config = dict(
    model='audio captioner',
    dataset='simulated sounds of rotating machines with and without faults',
    train_examples=39062,
    gain_aug_db=6,
    n_mels=64,
    hop_length=320,
    input='log_mel',
    spec_augment=False,
    win_length=400,
    tokenizer='word',
    vocab_size=51,
    encoder_arch='densenet',
    encoder_norm='groupnorm',
    encoder_activation='silu',
    encoder_weight_standardization=False,
    encoder_depths=[8, 8, 8],
    encoder_kernel_size=3,
    encoder_stem='single',
    encoder_growth_rate=24,
    fusion='cross_attention',
    decoder_width=256,
    decoder_layers=8,
    decoder_norm='rmsnorm',
    decoder_norm_position='pre',
    decoder_activation='gelu_tanh',
    decoder_mlp_ratio=2,
    decoder_head_dim=32,
    decoder_fused_qkv=True,
    decoder_bias='all',
    decoder_qk_norm=False,
    decoder_parallel_block=False,
    decoder_inner_norm=False,
    decoder_drop_path=0.1,
    decoder_positions='rope',
    decoder_cross_attention_every=1,
    decoder_tie_embeddings=False,
    init='torch_default',
    residual_init='none',
    optimizer='cautious_adamw',
    learning_rate=0.0016,
    beta1=0.9,
    beta2=0.95,
    eps=1e-10,
    max_grad_norm=0.5,
    cautious_weight_decay=True,
    ema_decay=0.99,
    max_steps=4100,
    batch_size=128,
    epochs=13.4,
    lr_schedule='wsd',
    decay_fraction=0.4,
    final_lr_fraction=0.05,
    warmup_steps=200,
    weight_decay=0.1,
)
Rows from block 2 of the text decoder of a small audio captioner, named by matrix and row number. Rows with one number belong to one neuron. Each number is 500 + 50 x the weight over its row's rms, rounded and kept within 0 to 999. All counts start at 0. Numbers have three digits each.
After each neuron's rows are labels from the 100 texts, of 14976, where the neuron reaches its highest value: "tokens" is the input token at the peak. Only what is clearly more common there than usual is listed. The data: simulated sounds of rotating machines with and without faults. In brackets: how many of the 100.
# fc1: MLP up (decoder.blocks.2.mlp.fc1.weight, 512x256), inputs 86-171
# fc2: MLP down (decoder.blocks.2.mlp.fc2.weight, 256x512, transposed), outputs 86-171

fc1.85:554534561468442435475548417456547481495520464395469631466494548468579505585461605578540434534549432451521495496498472536554599473498481505446545495558508495529550639506396484563523558566522500514506586456441504438543506535527514559534513461551479565481476578
fc2.85:429498549530498572551423452489508463490488477533529432470550549408501461483454484538428453523474488469475544403445496502537516411529555483459415370475516460499560493470420419508475485501477491361528521487507461497570486534474538515494477478544481451500512465
tokens: "with" (84); "squeal" (7)

fc1.75:514490529533527433453533456464545493468384497547563513423481517528457482529443546372482543492489587517494536502432539527531468625459557576400497566499486549446568593536429501588524553509502522510528534559430466447500530538533432547470481512503478546455527549
fc2.75:454530583523464430490356485523532517471439504507510465490515487526541483487473411525493502482529539465482507524516467479568567533519542533544505531529502531453538505565481512504527533466486510499514517503461522476513471521517512524495484465521520483474527476
tokens: "fan" (64); "conveyor" (26)

fc1.4:548446483452439413510528468463463445480447489539500581466373585419491486480398586650485480483541457460523433510457557571573609520521444441484487513539477515477542598555409596634491507544482547494617518514464460463500510355507543531514441396530496535507498532
fc2.4:492471524493487451556604539500434568513439392538450543544571497467385483511512575636471435462452514516486510474444495447469566579465567391583463539408453481471548483521520436494413490485458414457526492536502467495484576512443489537525495446521489417541443487
tokens: "," (58); "squeal" (16); "imbalance" (14); "fault" (7)

fc1.236:444453507569471505510498507408532555494448413393468517500452475463571512479515553546527592477558469465487613450485527474535456556469495475423552486482519472540543514484501525570499523568472425482539579524416385438615486462529481516503454455424492500598518607
fc2.236:524407472561505558522551506468565555494512525487501464506505454526497540517568525445583538499515538486472508516597514495492428518471506492483443397500465475601427539484532600535412504450491478445503499576548490496533493475537532481482480471396567571568591578
tokens: "-" (100)

fc1.325:518445552519513522481475451376443447533500464488477411426466574462420512595482524534413580455480507457546424509419568605474490545476513496559515445543521474467587584477455555514557510546442515473545535545410396438592531460529470500487501455568476406534540425
fc2.325:578477532520550462566488505438564524407495421493430472515529474472516538566510533556523445542416451395472438474509491552446528516464619528446505489537425394498565527455529396470514540517424554494444494537461475504603444571502421527547476497539536513366604395
tokens: "up" (55); "room" (36)

fc1.28:401547443502561572486512468483488416569478519560507443516433527560429534482491491450456585434494430466478589520490612561511426456520468449514561440476540554463511477567496503551494420508591468511467471459454509546528514521441391486491482477506446477645386479
fc2.28:465404431495579506465481476440447517488528511510518362547468518531530511453515488575518559431533466500449545509493524546575519490501544324500359507522490501524535481489418532573412457455536431516433468438477469489596339467467521565470475552516538495461435557
tokens: "flutter" (44); "," (43); "imbalance" (8)

fc1.203:502482561555513514551546491467510533532442514487517557407506529449499447521505612477489524430480510432541475492447511565510530563449473524526494524515475476434495603537469571533518464474581543475514497496449489474525558492538572558601484452509467473563454594
fc2.203:423432535432458457490475509591471547494482432587502563470436523513481398503522555460454458487541587544539576468468540468599591563582509461478428522576513477442502513524448424586477567387570524472522406441473596507478468414392543520543500442508460483477439539
tokens: "a" (100)

fc1.296:531428462450459372514526565424434457541487489493404665520399536348461537538518530603543403548533466491505392537537525528570540560531476369431508518562454518478548491509442542602467516429491560468530541475424496482523573435457486490558506483545525495433475584
fc2.296:461499501524511495509583428530534587472481446620411453511570469482461528519467547466534455583406509494399469471517498541443530561512599434601449545467391439448469451445503474415485492395455466501452427584571480512513543560489522490486534522486588518473547445
tokens: "fault" (63); "room" (8); "knock" (7)

fc1.327:556420550580478498521490430467429533502462490425528500497476473469511439553529619525422502466528471465521523519430514588525550584567461446421433561530435532409509548495481496510487505501604550528506463567494500494522468381524586580519513447510445515490496553
fc2.327:373551496516555478472492558533518449507434489502512515530491557447514539505368564563546469459488460597567543497513500509549557504501517499476586449510548521567575549506570516488543487493523567618575493491481433512573519475406462500468507508527468445545510515
tokens: "a" (100)

fc1.372:480486553601474519503496461493528600460511408517470497451557532484461543505514477545441523520445508383502390431502558522564438428555468539561475495534524520460554487519420533450553444531493534525487525537424396452602492460578512479444475539545531454600504461
fc2.372:519489617588481522539541495511450588445453401631427469538585495478445505548515559525494465524409495435471468476432543536483521415484606451545452478526438387420565451494477396443483496519489427465478479526549444453522484527520514508508465468554497457476594347
tokens: "noise" (92); "rumble" (8)

fc1.487:482481456509492555493486513340502480497423538441430476485492500436439475545555499484490546500476498415556528458481536436470480528493467526524548477513496581551559480493512481429561456491423456372534566510436454501586528459471428421424556421478523468464494430
fc2.487:473534467442457494542483533449544421534536483487506481512562511491529543479437525559465489469554511474449484522637502536513458571542477522524546526487525530554530533583520541497529538528493553552525509530388453461526496461533466557494552489512488471545511486
tokens: "up" (82); "room" (8); "fault" (8)

fc1.501:598451498445511435601467497451502533530395584509508505368491560452461513600521523535477501459497527493482465623506527567461507510561514491464474432495570453436603617487520494513489555519499523457552471533493493519456517501564518488459467474527533493589483527
fc2.501:508453567494554480507371483558507555537451555519504470424460431500484410417607494543503538552521602567424554528508508499501426448351517458436527409533502488534465527549545555548474593428464506435475551589497484551432489552427538493497549475387565416493491529
tokens: "speed" (100)

fc1.392:474439474502390430541466542489485628511461519530425508405468431512586610458413581501451532520442542523513504575574459542475493591440520536545512513551445424544531475503473536542560514483590503493545429646484444557519474419523479516541507529439572528485597630
fc2.392:404465425520528468525506508505463518529486573520546474413511429572546563425480520458482650439522429469551564564505596583487538557415511432468484437506493553563506482563494500561477492439521497526433470552517466497542465505535519533420495587449557519479536616
tokens: "air" (100)

fc1.18:434395502555508493488502481464481611478452418417484540542432491419587499516578572571530560441472499459490565451512572527626504507467531429450533433492484428543587588468432518611457518472455457476500520564473407492610503513484514510529518506496491484565579525
fc2.18:524399454500501518504528555450532542513498521446466489495539436472557541489623497447562542514526554501470518495622500528512453564468512439436442449530432401585455565520511568545471469466448458475519488504577449561563458523556559452513529508441503545513606605
tokens: "-" (100)

fc1.252:517536534458424511483443467427481466497519489436512526451393513530505553558503558563500474491526420427466504542501493566527584437487431472443523448542510527497548610498416627562492521583539438479547508464416436473531541437529432465519481378503467558536525535
fc2.252:474505558516487534559444457516511522428503419563486413460538481488424527545496552570432486545440477485405537419479556531519528502480566483502480389505499401507539515445416425474480486439483465377571503542497440521528481581473491525482452453555535548465565493
tokens: "room" (60); "fault" (12); "grinding" (11)

fc1.122:619526428502511539471534515483458467510490562434502483520525532516509531584419479495631581495405530430537548560477493491493428548440455572466521379415532513509568505515466465596517582542555498530418550517474542462533483565484447473548470531474494551430454619
fc2.122:575491482541492590516519458507463559474528574474508487501567496613533484545408419551501615486503403461502550527484483605493447447429489600507560445516548554520580473455490506526528514524559499482403511569510497391564416589458453504521530588534496460474427555
tokens: "quiet" (51); "clipped" (49)

fc1.503:558447522544527544456460489518482584499448465465453582492452466491484520531556580438440462512462530481535490491519524507518483457486506509466542451576533474468478466423465505519524474509568458437402491423568516483580604506553509464565491426559499526503489508
fc2.503:440565570533543536489449543557520404522459497483509494542579570497453588482502457490501511463484509471442490515515516488450467456538558541503528453473525440572498515595665499492570519584505480629537448470470405456509454554481515558537423429497473470600534434
tokens: "rattle" (80); "knock" (8); "squeal" (7)

fc1.202:499545624637450576528534452397531514494405476526448468390503498505386529539491587497450514438409532450490560529457512483423552577435502591540560550476491498482481533509532496432530437484434553442449492547512534498549511460549430494480561485543471519567598438
fc2.202:542548567557508572565518494450521560541514438544448470561602529487445448580400529588518580489455477405517548487470505465508501586440569582560458452402512442453575452511515406489464500514446478455501479576462479470555484597449490579507505501475517422513546415
tokens: "up" (93)

fc1.276:529451611592466496583490443464485578445467431519479490484529588427449566594488541550465520520447508432538470404489504532522469497569540521513476478533469440391560435431398475457557542512522434509482511530465482507560518483570483532522412570573572480494537500
fc2.276:552486563450482546478442509366384528521468502589493466494499453473451490473511543439532430538518471447449571567470492421469538484409557499473521518441405577585529544540519542474461480526424476501488482562483506477442493577441548449551530455482502470526571427
tokens: "noise" (73); "rumble" (21)

fc1.205:452565564646485531542482507445578518532472482524454547503548493455372538483530534434511469551498529540471497540562480452495432523609467566477529510487480494495488529488473636546553459592469457471485474611472424511475605522601480514496475474537538502445534559
fc2.205:470451471484472505501549483491434524466413462492557486471516511487532448503474475556513576503415473564566569420405504466548595446464549416432439406537474472546599558517471440554432574538492545556395478426497492541473450590477510442523513478521411480529483495
tokens: "air" (70); "<end>" (15)

fc1.175:496546543495482500584456581477461515541448539439500534475536575434406523507485486490405612469499577525560588527473479488461415442548463581457470459466567530410485510526528457509531579551500490477508485492491525510457486551517497526522542583485451442580494486
fc2.175:562537546462478510554454425465497502484503412585414499475503516445456446533497621596478491548481523521425462428456468620520573430537541458527503446552472451517634556461422489530473480449434438472526498534503469477491528470447449556509512324451608525479520499
tokens: "speed" (85)

fc1.179:653548483528505551504520447475491544489497575408491512451493528497536495622418487515517585454447499530528512503466467503504433505488537563506516411425520502453541504455504493601497512501579533529399547493538458447602508540490497597517505494506478503512444541
fc2.179:506547430526469527527531492558505508495496565508519517551505513633549553437454417513577571488466494449475598553589518526468410449422445568529540439483556571599510528534484515581481446521559521442426558554514473520509522548499433480510563551541501510444469577
tokens: "quiet" (100)

fc1.488:602522474470511515462527506477515436491488581418497579484512557524573527501378491559528593513519509451560526528465490542544395516448477528452557442425562538506560464501493538570523587492546458446455526518463531436571486551445453515534445495505472490403380630
fc2.488:512500434492542554539572516558523488529506532450504518523511476554572476511449463494554582464575454510554527530480497549516467599465452513483500454449528522525531536462518457622492537503536544486403509449482489495604457590452465536527489498499518453469430628
tokens: "quiet" (75); "clipped" (25)

fc1.365:493507470465470529453483505405483458518479485483454495458500479447469514526535536504440496518519521424491451468513494553473484530498453533493575492513470585507544509446545491430536530507407512445597595537413483548552525490468393443470564456508481471504508467
fc2.365:494525474433500511527470541495535410531526520496525466501546535466517565482466498533466492445563467453476462547600528537507463541512460535480567493441537524564558516569544522506515493560538558585518507453351440461524475522530434603535479474524456455558472482
tokens: "up" (97)

fc1.489:478515500457509445457574519519499471515443446474524469527426450477538411472438505479516632520557525436551454454427586525484583572473501514382488517498468520507546526485514450541534523577523545578489542474433536500516554534500533482554475400470532480537502484
fc2.489:452522489572531570589577523565404501521468468499471494447518426537489448422556520470442448496514562487609513457408590514434520492435533506515518485462516491499459437508553446508410443543532538485473439437564485591505510504572486474503513437564487467521474371
tokens: "knock" (81); "imbalance" (19)

fc1.287:547490570564497521508514372476485554476477500501464458487519524492453567638513533498466528498406452423498449474530504605488468464519551513513511465515478424455526490486426501461562545512578488566518536545499451472522392456590473511484454522515585485615571508
fc2.287:566520533545477451499536524468481643487491481543456525484544477438414559483507585471574379555410518479465537501486488467422528493480649490513496591499361428491498446507552463438514471480490475495519431559583509508450498498507559449479502473514581591434534437
tokens: "noise" (46); "rumble" (21); "fault" (15); "room" (12)

fc1.377:533542522485475563551501499549495486483595565592497484403548523584423473557531498466430543414477504531497449604407528559475473464558427571562440469453630499360545568539567477482455461443540437501518463538539550443459466488557538557504440476564493459580509419
fc2.377:593479564468487550492506522588521556494469477595554560442558444522419458547514585462459441518584505623477475536482451547492514471496414543548474491457528473456520491548514479527528446597551499449581535528574557468351457453549522584519468366543547444472501486
tokens: "speed" (87); "piston" (13)

fc1.427:593502455565544422556507483466525472491436446458467466417487447539524599497499471470530480448400444429477466506479498481426522576485580506474578520471472432432491516409536434466485389445606477536473457517568521543539523508503456529490514489527470585487456508
fc2.427:503486568434466472452451448478465540444505425599417443480459491504465491555501575480432487558491494487429505467460458585523609473540570503459520514565429471496506514506457492500536516458416462505576491510469522564486457490454496523515516434495515544494564440
tokens: "rattle" (42); "imbalance" (41)

fc1.217:530512492536505486550496507352449544561450427456491540546500454361435531465534611488536480433457498504544550391491557443515482515526493487374499420498494472432569549519406494599506434500465413427525526535496390481526542470561462490513448405539564474470532507
fc2.217:527435457475457512450526515485516467476555488474493473540493510490535504528539546561511511488486528773474491479542463507522469446574507475486471513542482463532414497491489504548475509459538492509519537452665502518540508408508528463468519486459512495523537515
tokens: "-" (100)

fc1.324:562512455470425436474521479497493517502494463451479559491349426508548523536470533536594458551514436485516435484479468479573634512525452492454591504553562508532521622479362550577488536587540523511471543419420499462565538532450438517566502367516456507533483546
fc2.324:464474487496453534549421470529489554453446494533538434378533394488519500492459479490384474509462555541495521461471537490545525550373530425475475424441498478523492517497447389447411488434521509417551445525509421473535466590490588503503437461553530526430508542
tokens: "with" (84); "room" (15)

fc1.14:517515500542486536496497495408436569499476578476471500507453527493480572521517542479381580394477512458513522573525578546474469495473431483521559436439465469492515508549473594526520499539488492480533426600518377389479514467631517569511425509571576502427568450
fc2.14:468549403465517530471485497523488529523496615569582414419519497581573558455477511363541533558476522559475576554470493488490449494472471490453471405355498556541429523537484553567512511462536443525415466471561517469466427604502441451477533627490521541484510585
tokens: "air" (100)

fc1.166:550503489497442483585414440494532519503482454472476520392500434568432527538525502493478605498469513532500531579512443569434525440467554569469513506452508449488496615506571472495601547525445473443522511579419435526498410513497480569439590493528494481578552467
fc2.166:501479594533516492517453535524466522552413514514498438463531507416427463411508583559511535518526480541436539552467491548452453497413533439463407406480480530504541524565554498548545516428480476407514483601546472481381448507531541587453476490467557462480502529
tokens: "speed" (69); "pink" (31)

fc1.20:554436575483435436524469465392461482530464486480451583378475496490539564488471521533427490418431487488506454587603560578503552487479533494532604542550494475463489464497464549486564466535529471477583481608430440445488549362564475470556432506502535536518546540
fc2.20:453463419458448539511582454472527526554452527549646488477531517502504554460424513479571577508490499513498506505446550568511448551507494449493434452444531570479531440511443611577498578489555521459460441497600479567498503484527580490445454517501452471481450543
tokens: "imbalance" (60); "rattle" (24); "knock" (11)

fc1.35:527527496584499445510488477470522445539435508454491510451481497486525523533495534373507490487447506499536455455479560497557517600469510493401544516440474517426568576533395550577581554570507566491485515518455484488480550524493500530487496539442433461419458602
fc2.35:477498550491499469518335511534542516469466472497512509497521512528550503476500428549535471508539527446485468505448469524541554501492574522502483528509516468489515435557472511522503534472504511508467453478449538513487483505511531478508508488480512521490536504
tokens: "fan" (90)

fc1.215:539519516588537549475586496468529402530541505524464464429500464566517529545486493460454560425544470441510436449410439545408497527542463534558455565465505561399507542451563475456519538511520463562459579492409504500505454506536523578457448514473583544528447453
fc2.215:504505628550475548538572516532513498569464417582470531446536413535465478590529635332459497464439532472537517513526371566468542536464470569545482550526437528441510497449504464449493440547498508452443451665499591527440542491526539513567488395488486485521525493
tokens: "a" (81); "pink" (9)

fc1.378:577552587418498477539499517533499442493570459568454569463596499517467459541538559544439500497487586483492390562465466637424536502590506559515539521497454471410519573470540525452461440518525504506553497570522550510454436422476587517559480451506409511526556449
fc2.378:480589573509498563500483504599498461536527506588542512486616551529391446532552537533421469458501560590460484552502492533483472489449454587572446498480539509430448531593545538460496478537496561466492489539487519459394424455547478587502534469556476369548473473
tokens: "a" (100)

fc1.164:483449453618505487495578471490524551492487477441499486540408405491526465522499498464571561469524483457475541502505608528509508514536505488424486458557526458551533558502520510622432457504514459471449536475489457476627424498484497529495480500438522500617445602
fc2.164:497479478511514544476587541456528504519554496453443484569495502500527430518554541530501498459562524435546507476599504555565498603516481491486480502499489477532530515484456540567464494459444491475501552518467495498627479465515504518505509508462526472599516576
tokens: "-" (100)

fc1.191:571392522581513429610516439419493542430496395433445626519424484463488542538568568604500480463479526453470484509524510505478454570550544468497519488480501457467516508487460509582459494499484409556539484596472455465606525387513460552456436490482536508483526570
fc2.191:574417481528513516482443555449505545490471438434393494493467417455464539541626544449498506531506538433485545488549525513519480497499516427390483534572436373504492537477527460512455510470530480508521510498543484505586413475486549496466442384446523564504561569
tokens: "-" (100)

fc1.299:498426498462481450611532545394435429503461523506441557556470567467453473536514545485481522467535561439552508541510512570479464460539474474404471336513510542482515532561471519498453585548482476441530490496431450528493597454530449496472505521594493441462518464
fc2.299:463421550619529522458498474481570555488504533533420402482571497525536481566519448433463533554420512443444478451493559565434502535484566492544476516552408442413496410469562484403495544446457470475408364556560507580522502530513601518496535487359571525556577467
tokens: "fault" (54); "room" (33); "grinding" (8)

fc1.292:482559465494520482479522577492392460506487596534506497449505456482440596454466552505474550373427467461532483519488511514512470477527473513564445431443610514403537434530483487485431440519587361484520508552494502472472557454542531493539379423551503485503439467
fc2.292:546462514440553521466479547497452536477460445509472522442467467510532456513499568452481518538474489432489503483500487541550536519513453514434526655599433527474560425497466538528496542588561517472514492479532551505485449468499504561545406416483465484456523520
tokens: "imbalance" (45); "room" (26); "piston" (10); "bearing" (8)

fc1.92:583473491568464468477456521510423563454493510526450477547496435548484533616464510577416560469474427484475458543539485521461571527458576445422491487544409524391565463478455464497517561452559551479472524569463525446538514476548494499475517464630497444514571440
fc2.92:533423441509506533481415449528474520465573545525478412496471410597516577539517448475494468485477454507396516594532513523528487512533542370424470554557466508586501499511531537472444495425540541657472443497506484441496333437459532514467537545450540627471501576
tokens: "rattle" (65); "and" (35)

fc1.351:475447477589459512500545462434473509498501442421507501545446432416580488527534596556516510518535452477484567474514543513590476556593540448403524491523482491507584504476452506613473496526440380468515579492453446464595490446505553507491444489420482532569531538
fc2.351:547436480522489559480559510425546521481539483468491443551501489482503507536575569502533505476519512365497487490598490548532466525542486484448503476555463466526492516466505586572489518504461500462518567525563462466604486489551565489472463467430490514538586562
tokens: "-" (100)

fc1.34:536471449540420493481555526454437504500492438463546504566507432436518512489514515533484565458426447490502492502494484471557479503527525491433553485538474551447577432422452516587537520572534453485513578555507453480542530446586585505411416453435447504528563568
fc2.34:533436509506450567477444460472463500517534515501541460516521464470518530506595593532534512507446449390380489465525470584490452413557512470443547501583449493498512480431496556469492491551560505498489472532580519427579460433572550461462464394439458509503605487
tokens: "-" (100)

fc1.178:400450613528449536497455497442459506512487425512451460503519538464393518546489556481454594457424572455506491441582508578508482474607501522386442467552494458474554429473525477483538568529470459494483486518474463503532486463505521495554473562560605491574566462
fc2.178:539536482507541443531520528478480528519497441584479533485530482461477534530472547476615406543407495503428450461436498546401574542480626485499519467446377444478531500490607477496490498442512533507528429534556529575484509517452500432483510455534537567484495419
tokens: "room" (59); "fault" (38)

fc1.469:538560591503480494511446514398440482472535421476536565543488562515403455621590590525466462416440519504501561555491517519429502475564482564498452434549524488362536574497459482447500570535511489425469500461469522456523521500520481487519506556574524415547566403
fc2.469:548432581501614495551463512557548481530448508609433545554540492497433537503478490543502504551444467381411431574501529513446478595432551427464485551515456466449543516595582493520522528523478540569539517602463423430462397527465514540494451505507485515469454510
tokens: "a" (67); "down" (14); "up" (9); "with" (7)

fc1.167:598522575580476592464544447409522528547565540575485425459435476563517516564486544493446497542372543498499517447466432499522448493553527535512472483431553510457476547443455556453541461470471434559448551471525510478523513528433528527581328535437567592405438492
fc2.167:484544558487496492483516526492484500498621523482537516536516498504525502459454474348546523504488562490543510493489213499489513555489489587530559564483501587539435533489520534534478491529451487469440519504442592610488493635518460487526480512496489491517497515
tokens: "with" (100)

fc1.368:431557488507519591465469452474492482547563559535481450523460484620457491522484436483481601356515467468515551518427575575500444474506464476542535407462586521520524494480515516544507469535513429471479451459473485532564528506463419560473510493529490496633433471
fc2.368:479421448520592542485500483475461527503510494521464408575500481488454497448505541551525556426512504537468566513462496510567503520500548369488323485440530500513542492532439521599461414448482404535431492488479447443548387536490512576503486531524613459487482573
tokens: "flutter" (30); "and" (23)

fc1.333:518496518502564559473451522469461477544573524417485511553528479360525570449533528554446539441526534522483475509496548536441455442470529460396459495541465493318528475483479516493626563531565533397556473512563434452546436466566614545502454485560468426403542443
fc2.333:527496503550525552489403373545483517508611478524476456520521458607514490637560487471443483558401442565487501535532462536531492429593498544477523553626497449483482552441435533469525494504553555494457484497525556508572403510504438544412557534531500535470481538
tokens: "flutter" (25); "squeal" (21); "imbalance" (14); "leak" (12)

fc1.262:565449612544519476595515413547573513421553490459390484407543505530565580546489451580496550476426482473465408485499501526529540520501586544581555432557486402513527489459486451439469493579521467524422411506458472412609542477536514538510463437576550467529549430
fc2.262:489479598474416491442404500519437522399454510462508501530491547443468477496545483549490466515561537479531555465513507445577575452540599443469496579534542443470438511479497418490517571449450448480488514394465547526460504501451543514535553545447531436460534458
tokens: "noise" (36); "rumble" (35); "hum" (15); "room" (14)

fc1.194:559525593571500519527530429460494508495517434555448503416538580533389462616532559525449488526422469427480462457405467507436532528511536543546534473501512482445532556462507438417427410466393478453510531543511534555554529456567463534476498463527455523596522473
fc2.194:519546569564503520509467485475517515487515496611401463525573494478444515564492556565472518488426486458463503524497483499501503569450570539529480446494491460474592471534485435457509469527428498433459482594448451498506467518507474570493493479514482432511591397
tokens: "up" (100)

fc1.180:534474506476411434490472429470396538512477485404482482477393474438535455538476533526453503480594414489612526492524465482504585476468431428437551555545448532519565603473391497620507611506472544578524569523341521449499486515528513560483566441510489482520522538
fc2.180:494519496470516495527455512483478565469561449470448485484493489460462383503484562590388487567498524522561556450391513480546543541482545460420448473585513436375578588469427414587515520415491542442574499467509519533551457534477548604449488462472514496475514489
tokens: "knock" (55); "rattle" (19); "imbalance" (7)

fc1.355:503523521509502555501431537444473495474553482406496488560527537451509511480533513561457542450529508509535544513501495520478459464470540449463529356543493482323540444474466546530541538439510520354408534507528485495608573548486494501428513509620550387432539452
fc2.355:447468477553543508488376365541502521475613533546497328521501464626531567556514454377513485513470434478437508568532542578495522491560551435463454453530502456515506576498499428491497499458541496564428450465474534455517379456472473561406552564486531523566510515
tokens: "rattle" (57); "and" (30); "fault" (8)

fc1.275:504471541589451497493509469496490564517457416437493409376539443428484485513491518494387566493528489416573484543485547492440515485476449595477565529538521465481465480502524514453567526512462538537565493546492480473552366453550511543470488483453462519589549468
fc2.275:447495561540502479523582510566513526378471459569416502571511525482473525515503532602534366574471488419445424461497499540520466473599570443606442524507505435436547407472450428487464501457486417530490526439489428508519550421475496512560500460513550450512556415
tokens: "room" (55); "noise" (19); "hum" (13); "rumble" (9)

fc1.316:536494442495495525507443515398494412542454468501456513509506531447469506556520562529514480541541499401527445456517455517481517552482402535464588485512439591532564482439556477431560501496399550453544587538391472531551521453508411460467563455453465481521503462
fc2.316:491493478444517505522472546530496390517535528490524457498535560465535552481461504558459511476536500419448474530603513516515471531514448508481523498455545502555529558563517522490525461530529546578505485472367460468490484522512418620549487468551494437526470508
tokens: "up" (100)

fc1.455:515540544577515580532488466459457413524540512529523510474553457523549478551544546535383449527434482447525428586458534517491493461582478504490529506588461480369536599520435478501502451514570576456461416541479461464475492452499616542466477491518462466446479453
fc2.455:497492530499509591471499559583534433541523472580508533583585433523429476499587559496458430518496498505546440556461510503517502475505428472467546553561501576426462603574485487487531497537480582453501490510418505450455479521490541454486545501543426414446467422
tokens: "a" (100)

fc1.273:466495504446467460541450519513453402568514504583452504500424534468436451490490521459466562411536525533526540561501454545458528451517489449453440485519585542474593573478553424534512551457423476447457524533424521493479532538451500523458564500533502407517441426
fc2.273:486529583552546547551420469644586460512505482546412436438530469487496486437615546538439473510529541539452562502424482543462460523426542469421469474519483477521525613513541484526484489487470478429505518602499532511437472486463540655510538398447553492518551467
tokens: "speed" (82); "pink" (12)

fc1.132:551493520440413463478576488457498517445450384485449532420428477544490469596550619544497460454471470434487465497426503609575552478538474493502550506591555462515517615494432470561416442514526430436552473438438512484530544441527408515526507408548430530503481493
fc2.132:483535603579460662561467548494499494506473531469535511489538471502464537527522521464402545465439564506503545554538538485459441517436489596495526420435567467494501443544520407430446453539492458381534498501496437481476532505560506498512389454543453500464611438
tokens: "," (45); "fault" (27); "grinding" (14)

fc1.264:555503586440452471457534405506517481497521473544537521486431570496574496617494562610565421533458409472444452467436558629560584506540525422480535416528455459553622591488453530514456519502507458460515573580472473457541513456558537488506485465482571531493522549
fc2.264:529499615536518600527384493494502532493529507471472495460551473451498530464518484407415475521458566494518588465518399399454484499483528530470517523525478450416446436511500443444511449495501476481537448450506512532466457553501594558511449480461486573459563474
tokens: "fault" (39); "room" (18); "rattle" (11); "rumble" (8)

fc1.270:552459482493467448509545581482597505499437416461449601520502428469513542644563560459530556517484541421546366474525487553519535568489487574486600501532551446522465556480474482496532507528530554456569546488467547516535586455552376483467463425526425482452504530
fc2.270:447504485605596531567537533524551440463432516457522492584569503501493486489567439440542535550480534554561496477466552388501444463577531463427445462511558456513520460491554448499501526538508589503408480413543416609457485564517510524530399484550517395470488497
tokens: "noise" (28); "rumble" (26); "imbalance" (16); "hum" (12)

fc1.209:579573513552510530673459517514486547547445546529447518415443529481429500520540562497438503450465492554558487533478446447446521526531527504521506519507563518474581652497529494526520456509406460440488513560471430504499541540552517510500562465550554512548528419
fc2.209:494527570539543537550421473600524473524470537510470475473521476519469439439535455579435460456494546533455519561484486499458450438351524504504487456482554507583535569518597449518392481576439510477451507630398496414428485578403488539500540507481502365569497428
tokens: "speed" (92)